A small CTC audio transcriber, trained from scratch.
Model: 1.7M parameters, arch gmlp, norm rmsnorm, layers 8, width 192.
Training: cautious_adamw at rate 0.0017, 6400 steps, batches of 128.
Data: 26041 training examples, 31.5 epochs.
Rows from block 2 of a small CTC audio transcriber, named by matrix and row number. Rows with one number belong to one neuron. Each number is 128 + 24 x the weight over its row's rms, rounded and kept within 0 to 255. All counts start at 0. Numbers have three digits each.
Before each neuron's rows are labels from the 100 clips, of 14976, where the neuron reaches its largest size: "strongest on" is what is common among them; "peak on" is the class under the peak. Only what is clearly more common there than usual is listed. The data: short made-up English sentences, spoken by a formant synthesiser in many voices.
# u: gMLP up (value half) (model.blocks.2.mixer.u.weight, 256x192), inputs 96-191
# v: gMLP up (gate half) (model.blocks.2.mixer.v.weight, 256x192), inputs 96-191
# out: gMLP down (model.blocks.2.mixer.out.weight, 192x256, transposed), outputs 96-191

strongest on: sentence kind: statement; "a"; "she"
peak on: silence
u.216:120185179119140113079119116126118109137118141127080113117141106144094099119104135108100102141107073138139120131118136127157104077107131128163126153134103056148142099143122101150148125156104136153148167142109122114130126089152127105083156142126074105118145122109111149103154118101087116125
v.216:099127144145143100108106129085138151101137144117140115113139137145134122122143119116141108155099105139112094146109115132096127072083133119112161151150130112128110121121167131138137153140158141113101118128170085135146123179158076163118076123076130119124154126101112104143168121145127126134
out.216:113119118198115118163131129139117073105140108147132118142157140120137094154128113133148167138133075113137097150101128159102105149137104122127206155137124151141180096111118105134102105117107152155129136190117140141118138111121156133122166136120157119129082158111132138135118136189147132126

strongest on: /p/; /æ/; /θ/; "path"
peak on: silence
u.240:129148107142123108109120103118167154101156142100125149164143108107114102095113159128133141149138139127154129128135170105143142121087153102134123148126111107090083149145121099113107147159155108179110189130111141146091105144129153113128126114145159108119136111152144144137125121101127170111
v.240:120145107125116178126120124096112106148130098188142086144132130122134143147121162095130112161120119131128076092120132124120100103108140128135085119139128129136150124122129127112094145113117153089134089161177147120149156107144119136131132140117104134135155167118135087117160146096122074133
out.240:128120127135164130149093085135143164105128146131103128123152103122122106094182107110135097099123129125082156145151148072145126148143108109132116136118118127090122123112135201123172131094174127125122131110132169102090111146134117086093140138134099130134116141154079112137076115111140087185

strongest on: /ɝ/; /f/; "flower"; "picture"
peak on: silence
u.205:104147101126150105105098128140126098124104152152083129125131122103126144097118129120106174130103103132095136096137141118136154104108122099125144149105183098132099133099121103128105158133120127103092100132116102093115128126136125085113135148112106126120129154126082159088105194108117111115
v.205:132110148128085082128103091132137120171151165149143125115102093159147145093140184106154097116096174119113162153073091110117124122104144143104100136107130137081139161117144114153122135070123114140117129169153148130159112148125106123156130150130147128156113082141125122185085155119170126166
out.205:133087137129139125129137143092087126144131112155155144109091148118151144109105154119115146176128127125153108099109110136088121123092132166068158106132174133148125135129137104146138100123096139148102110116096104130120126102150161064119128138091170087145119115146113112110160141151120154104

strongest on: "who"; "me"; "bring"
peak on: silence
u.151:121122101119101152071156115124087174138142139117077157146100072143136132090140126147129142135121106167119130105147119122094147146128158108126158167162135105145127182111118137126133125129140154139139149200144092147131129109108169156111167127101071110101102141148107124123127105132168164152
v.151:082120118128191110121157140109108137121137156115127124101100122115149134128148102175070130120131102141116115124135090157140103103119115118130134112089118123105091070059124115154131109134081135091142114100138151127107132153124123153099137139135107133153117133162088134121114118154113124109
out.151:163115126126176081178105129120146093120131151142120135133154138141161112131117087118145159141136151144130154149139142154185130142124153162132061093116127137122117081100142139142105146106083164164138113117095151123143144144153099126126128125112116147120127163139134152146157162131127085102

strongest on: /ɝ/; /v/; reverberation; "river"
peak on: /ɝ/
u.26:154137070176104135124147120077150132124157153134179107119114118127147166113118154129153089129125122126128151167160109157142137117154129149158166145102149157073138116138100137152122139134092164116146128120074115164135143146110147112119117148174118157144131170133101123151123117132122127103
v.26:153119116098095057125128104105107098138121101108126099128102106142146124118166131140126103098105115142121141143094113108129135134127144118105145151130129148117119125087138097136087132116148114132102153152123161125100109169133047156134096122136134131168116115134096124138107125097079145142
out.26:156138127110140108094113140156090141133114131126085114142108148165122122099128109171108155111154101098143105084127111156134153120147118118090111136132129148187095153142137137088079131136144120094111146137117113123078138141161109101114127094074140151149091129129123123125094167113118151092

strongest on: sentence kind: statement; /ɪ/; /s/; "this"
peak on: silence
u.203:180102133095141129102133109103161154101186152133115153167135126167129100113124127133152119187152134144149122119174121145121162145122121128108150170154121132126134196125086138125099144145135158158097169131082095152151102132067137111090146058153110154138091133150131107144107144141123116130
v.203:121120116092111159120133109117197139129124090156156128122132137135149159152134121149110114079135162182149126131157102122094138126101105158092105116154088130152135121083146094127122127115158133123120173138129130101118160156129107149134132145130179162121148096106150165130135119166155157173
out.203:080088141079170117134148141122114097149157136120117129114122124113142124118151127134121092095107124085109093147113091144111101110128125154096108057087122130079158132130147138101113151133117122131124079111156136111126114151126109125155086111146115144142134086114129087179116161147070122132

strongest on: /ɝ/
peak on: silence
u.119:087152117080166142127112123106133141112111073089148141157080118106139074202118075142155160123119088157150093094160133143131156148125140092154134179147117113151133100146155122108109123119123128122118124137119112141097154123125096110125148151097126139119113119122094159111165121168132121156
v.119:116112158103145086108093105077159148117124125103135109107095142148130122110157117160154124142105161122108112148083105139108132112092106121089124137148149098131123089134169144144106115139131130131099114127155079136156108175147083131129135132099141122150140128113118110139129159152131080152
out.119:122093156088157159098184150140133163137102117142107118147147141104126125152121124122122134099134135113112121157128133168105134134127102123096131118093144154143128154116125130140107142130164090159115136142144143138119151090155112124082141137147097154137115116125120134096138107128113142105

strongest on: /oʊ/; /f/; sentence kind: request
peak on: silence
u.14:110170094149122138114083115141129125149108108122103137120134151099146158125126151133114145127110071172123140099115145103172156112135165134131122133155141097100121112142117139073116151174153162097122113149137104129122128142131121100154092151120149137124109144109166137121139142119129113143
v.14:083136155083142116125131130084089151122112115134130106133150158138139098142134128094139110136121108157153090147155129124110089107123120140089147157140061103117082133130126122137159143130136108141096129136125115106140158147173083144160090115091139150108182103139114154131095159154139122134
out.14:093100127082119156116125118084128114105068104122156178130127134117121137131123157139118113125093109146125108061106145122096124085071116117108197120124167151162113108130125099131139112099118156093163122115102156108120106122113114125075160153120117102165156115157131126076115165114109150123

strongest on: /ɝ/
peak on: silence
u.73:152120077170118087130125131138162107124131162082129115133133095128086127070131120116155127160189120102142100104123118095127127120117139120174126156133157134155146128116134150133120087123144151134095165118068108137109094068106124125097157098129148080092143149123126142108126128149120162102
v.73:112140161095098122152155146119128117115115135110150103119136122132154139127123167157125121090180119107110120155144112116094110104137137119194114135111115139081112089178136131162141088128103074091128173125078143125127150093138114120125145144115130141116131157103103141106113113121126154134
out.73:113144131106091105193121180141099124155162111135138121139150103130143160124098089121134122122114146123133148138135131133131124156121174124140118094119126138145122170130129126147117137118096070156130125124159124139161176150126120142168099101120120170113072126109160131143163166109124154134

strongest on: /p/; /ɑ/; /ʃ/; "shop"
peak on: silence
u.30:141108136144138083123129133143143127117123113110128131123123111105099095101119151112135130127117152092120140095140173131129138128100115117111114117115144076080105131101149097094151119111138098166092134113129158118071133146129138113113150075180161128090108151116156166102105124134155112142
v.30:154127118097077124093101115111132141121156147103138152116107129108116142132152153154138143135145106176088095041112135140118099118117076131116145146161152169160141152180162123138105114123143151162115114160108132121141110141141128139151140128104104111071095120111122115109155095096119107128
out.30:131132166102126126126157108081105126141115093135088094160154119098140126079113154102114139111143123133107127161152129126131136142108146128123119112101127160135120148135116110120122168113117098108094124115144137113128128167143119116128064092109159148143124156157117106123104169070167131084

strongest on: /oʊ/; /w/; "window"
peak on: silence
u.67:111136112101118144130077102159111136117100105119098119139114112102135076165115113145167155162091129109139098100170165109150172169113169088150094165147154133129073137118120097149137154176158150116080163118149153127158114110131112091116154152080137143092126134099134136121143113133162126149
v.67:141136098102139147128189103094158125151122156134144160142144143104137119119110152175145146112100114121142162106113102111122151136137114129118106152121118166104160132116099118122097087088138117149111099168104156101104131097160098147130118124153127145127135129124149103132130111103101086159
out.67:124136152149148150156129152057131102157123142149109135135082148123147149112086159164105126094111120105122144130116101140112118144101112136111132143112092127107123173077127068083131167130184104159148098118154124107124105124126188114106077123130159131164118108155106113122143126103083120118

strongest on: /ɝ/; /ʌ/; "our"; "under"
peak on: /ɝ/
u.2:133149055157107155126112127085134156149120123135130081102121166159115193136118144124118108115094142133123154125133108093163139124133080155108150159118152136119122154120130136132123094121120148136139158172110111138108083146148107156143171109130122143123127125171134138102082133133133067121
v.2:124129112141136119109150090115131166151158127154124100128135158126126119119127090132144111122104125167118123161146142103136109128144126149114130110123092114128139134120101093174094113125139113088155117117136127113152154109131097163147082127107109139119117097140113140115145095121142106123
out.2:136133143156152104133115112115137153135112167128102160165086108136120127118127088138141169175120163134110096104093151114141152124124173121158129149153117115110144114166107131122156148127192139099134126112179164115147174109110098088104120130144127104107123154119098125165178119106127095155

strongest on: "who"; /u/; /h/; sentence kind: question
peak on: silence
u.0:130115096146120136127134141159107138105161126082167163070084115130140181139146140128118113099138138175105052121111096126144110165151065103128116130099149106113121109145117159124170116154106153103129121161137169168130116154135138167176121171128105122117109107161137099120111113165169131130
v.0:141129106141118145134137117159157097159127125136133135170158129070137104150118156157148133108118104139109116083139114130142146131128042132151119171103155123085143122115101113132106119133144118140112119115128126115133132132112133180126162081156152124089113161156143152110125127112137094110
out.0:134158138159132118124157116157122107189097132147079127170145147083092095113121169118126139129106100109124148146149144140112160111082142134113171145131103151125154097124122117119132095104119118161150116137144133175116191104106119135126112166123123103166138143125088144155131110105102127116

strongest on: /oʊ/; /d/; "road"; "window"
peak on: silence
u.17:149113143086112129124096080123141122151148164112166132130122119158160098130163090130141160125131135169165113119139111102148155157154163134130087156161103138133126170168093131161168159163158132145109127136155146130158084150149130133119189111125083165141138127099135127146109142156169168146
v.17:115119116154169155130162152140163141161114100138090138127167109118111141137130104103120133151085108145107140089177180127125120101139133084135131103117088118136146128080136153102118132110139117093146128147115129112067150108112088155164073137129166111118141105107129125105138149079122102131
out.17:125157130142108146099151122140171115136136137113063182176142152124166126144123143147132127155140118106116136097180092150104106117123094108159153149102123139126142141120152142120108117110127162131144142116149064132105152102110170124153064159129162103116156111139126091128173106060135133107

strongest on: sentence kind: statement; /s/; "works"; "slept"
peak on: /ɝ/
u.10:128110115098121179134158066133094177164149121085121171151140134139156124121110142135180142151103159147153153109157119155160085144145124129126122150126131154116133154139091098126078129110120156182115167184097123123122097072122121112103135093122122162130117114162163111130141066097154107125
v.10:122140112093092165091079097107095070144115118128130098141138075124130189147124150166131125126114127167107122136117149124137118121137142147149100089105159098114126092117163079141120133112146127111114176143140119122148135130155109090120120120113074163102152186096159112138128115090139126151
out.10:095113149138122114155098112097154148102136130100150137123102109139150150143153142156158124148161130113102124125104155067107136123130095137198164103077139116134145101123148163131187105098151154154078094148195110119123122133133127140127093135110115121123138120136134078160077161127138093142

strongest on: /oʊ/; /s/; "slowly"; "who"
peak on: silence
u.117:096114089152129125124158150106131158128149121106170126104139142116107137123136115155108133098120134139124138106159148150106088113156096172106108123099094124095099126128134108115129128166073086137136126116097110096104126140101102126122092112145140138105123079115141122137117129144102084107
v.117:115123165114089166102120118106153129101125169119127142142109126092144116171170135129166118141097125109124081092118149178115124122112108111128116146126152126109133113149153124151115109106140158128107150105151088111169135132111118116111146121078141142055127108118108130160125133155137173153
out.117:106145131104121104111119156129093100117093140126118108129150114159140117139174062089117102176149135154160146152106105076149122136085151113122130130129127120155103084115119110118131108116112153123168147113109133090136173136160140104086120141068137142098126162163122128137153140113148117086

strongest on: /ɝ/; /tʃ/; /ʌ/; /dʒ/
peak on: /ɝ/
u.123:139111105131120187113121108114121137162145156152176146147105144087149147121076083118098078152146117109169169155161109105121150136154155143145077123111110127081164138133102120134115160125101120178169116085070156136107139122110162128151157127163135178164099123140157088131147117120133119116
v.123:097156101156118140142142137103185151127142128133136129094102136129148126139124119091118126153143116138162147109121164121106104123092108145126119153084117119129109138138119136120118129134097134106139133083093134092154145106107118160119130108144150135100134096091138130117127123102064117139
out.123:133114135154141080115125097143144139138129118119113130166130177180098126146147139138150156139128151118123113147112164127095091125116104115127190156165119121198108141128155137157130113110193109093109154152185067104134137148155080127112133112086136074114146110121110124103154115150156118129